{
  "crop_scale_min": 0.4,
  "gradient_noise": 0.1,
  "weight_decay": 0.1
}
Rows from block 8 of a small self-supervised image encoder, named by matrix and row number. Rows with one number belong to one neuron. Each number is 128 + 32 x the weight over its row's rms, rounded and kept within 0 to 255. All counts start at 0. Numbers have three digits each.
After each neuron's rows are labels from the 100 images, of 14848, where the neuron reaches its highest value: "responds to" is what is common among them; "peak on" is the class under the peak. Only what is clearly more common there than usual is listed. The data: small charts drawn from random numbers.
# fc1: MLP up (model.blocks.8.mlp.fc1.weight, 384x192), inputs 39-77
# fc2: MLP down (model.blocks.8.mlp.fc2.weight, 192x384, transposed), outputs 39-77

fc1.224:153141099171130104153147088139081174171105145162123117088126095121127160153176120182136129112142187125103165171130132
fc2.224:067081099132129098125153163176079146124103105088128129089144195156199113149111172156135131128101124133135121089126138
responds to: stacked bars; items: four; falling
peak on: data marks

fc1.333:110120156186100112191133118112137139177110160153140105191099099091107100188136118077162136117104150098138144115153138
fc2.333:141095088126166140107120061062205108112132104100077132116111100053111135147100111111114163165108138083106137107137131
responds to: flat; heat grid; area chart
peak on: data marks

fc1.160:108170150115166170179058162178111119159099140080164075125107103163103135117158179152067120144151194171158170107104123
fc2.160:119138158150135155134110174127107116117113135098124129109131193093124175117105142105100122106106086090136107158061134
responds to: dark theme; pie chart
peak on: data marks

fc1.100:145111100149111117127145117190197128113123176147169142139162161146177087145091118122203208084119120218089064085100111
fc2.100:101131089122138211093124172078074105109106101123123133150140151151149132108148192142083076114103127109155147095112157
responds to: pie chart; ring chart
peak on: data marks

fc1.137:077111148132141147137114114126175140132179108166092134144181107137156126129133086134139158138078172184114212157095109
fc2.137:186230165155151092121076158150087134071124161115154176100121143062119144070131131067131129187134124061116097054119153
responds to: items: eight; heat grid
peak on: data marks

fc1.247:168106122081121150156118118104099100139121126111126167087109097129058164108097083121124136102125124119128087077163128
fc2.247:134111165136151150089100133164130110143110080105113183133144083111152127117039133108122159117146116112127126160167120
responds to: heat grid; items: eight
peak on: data marks

fc1.313:106142092141142104140161168176111151185160113107075149170131082153149151185152115135173113160083181131109128102110146
fc2.313:155110172137102187127089105150117156141115101132161122118158136097131126076142185159092131098168104108111209130089049
responds to: ring chart
peak on: legend

fc1.30:217134119102135158141125095098092068106122158153125126194143111113123137206109148132168181084128135152157164141100139
fc2.30:216146087154105125153106144110164031191115137094126117180098118171120127176135133089088097147129130168147073095133158
responds to: radar chart; one colour
peak on: data marks

fc1.151:113183109182123116159162132104114156165107184152118088138162137148132149139138118096047127154047179145143146113176157
fc2.151:049155152175135142133088100120150187110130124138135131143124141134119078158075163099100082149108155129126149175159119
responds to: dark theme; flat; area chart
peak on: data marks

fc1.37:110114128100041188136091135139178121133114101151140118145140133118124151089115160141153184085183072115125152134085035
fc2.37:135099122095112144112089050152172103134188104122089069121117123087128095144200181137105129154130149109131143122156167
responds to: pie chart
peak on: data marks

fc1.347:189135095223111165121138119133120087118112099099122169176125082092097109135145148106119103057110113090153115117100116
fc2.347:225126089081167139140069105156123116143114137098164107126127189169122191171115140131093150078086159146129116147048146
responds to: lollipop chart; falling; peak in the middle
peak on: legend

fc1.201:151129142079154097138140093156191094141100110143107120092098155129175079104131101085097099235141089080170120134133119
fc2.201:131121131178065120101102132101106189128153131113122103153123140114065066179102100138077103115106169113114109098140155
responds to: dark theme; area chart
peak on: data marks

fc1.245:177178094072086135138158145129145099064126150147087113109141093179086104112117134100098116134094157109123111175154150
fc2.245:090088120137146138155092144154099116115118204095087150166168081132168142084107155124119178072138093130129111080175115
responds to: bubble chart
peak on: legend

fc1.97:113088064165119111133116140110103221141111106168146111160121100123130143137160147115148149119072134111118116151149127
fc2.97:042149138118118164116079131118122145121083149110120197137123153182187107111126105112114130156211139104134120124102087
responds to: rising; bar chart
peak on: data marks

fc1.136:153091066090179112134119117167119161121139111086117127130154045112060145115090116135107155130154131119121122163166150
fc2.136:135138145148066159160120116125160108084102147204212109121123164122165180141101099121134086092136073099146145109083084
responds to: step chart
peak on: legend

fc1.111:159181136146138159165076132113102122137107157186152175141121039130107127131133116121082099096130160120128119143191146
fc2.111:108122075144160136173119077089166174122159102102106145163099126119101161159119116116127150169162130169088123072082124
responds to: rising; stacked bars; flat
peak on: data marks

fc1.68:182104162082122158112171172113206093126111143079148133110120116176177174144097124180095200063148146105205098091118141
fc2.68:095129136103114107106101124134132141109129098187143105168167117160099125101212190065206158129119116118107139149166144
responds to: ring chart
peak on: data marks

fc1.305:114085116153121175107108132151154178099088094116102146126077096105138157120059112068093097060076098099133130146159088
fc2.305:126136111141115167164121126123158128106162128162153150066109066099112118121144118128113090176156125098093148110210117
responds to: flat; one colour; line chart
peak on: legend

fc1.161:139131191136158149139096158172101162113097190109116135130111101113107137189119166101117109095103168117142082172125145
fc2.161:100135099128129150097091109087203094123107055153083156160105138107084157137094157142076161135161096115152156129125141
responds to: rising; histogram
peak on: legend

fc1.303:115114075150178186188118140156156175170095094131122139100128081101092125073129158078077139121159109106146092129134142
fc2.303:174156171158170106128089141166142137152137129143081155080133069125064108091080143058107084113098145104112132161211116
responds to: heat grid; step chart
peak on: data marks

fc1.365:112115145108143180169137156184091155093128138116105114165124102157168113125215130096118074100077160151140136155106090
fc2.365:071164207118138127155096134131128198145182135054063155119162153138093147099206182136096196086051129111092118140061104
responds to: bubble chart; scatter plot
peak on: legend

fc1.370:088125180096110207129163115156166105123115106172105152169069151137124139136169109084118163126131104135148149088078087
fc2.370:088201154182077117147088147094134085128155175099225145112138199083087136139128170116128076183143147100160080121155168
responds to: dark theme; histogram; rising; kind: bar chart
peak on: data marks

fc1.104:113153134093159077150131141148116129138124129086135119136101139127128122195188073158144122166107255168128106129149154
fc2.104:145107102151076185087104112136164116138098092169133101130127117078129105068110173160118140098165048109113165176105076
responds to: ring chart
peak on: legend

fc1.216:094106149071085115087106138165180171103133164100117126164068085124131121163134070121027106071141128144129186110094100
fc2.216:079149160130113144156128102107136153123168120168153104092133152069193102171134178143121134110134141134114118122119047
responds to: dark theme; stacked bars; bar chart; items: four
peak on: data marks

fc1.76:104111101146138133136113167128133139143033102122113090107168138163188191128108077161173143118161147131127115190124118
fc2.76:137101179127108093092120179142116110117090153108144165104160141095167122083188141139118122148123159122131137096134151
responds to: heat grid
peak on: data marks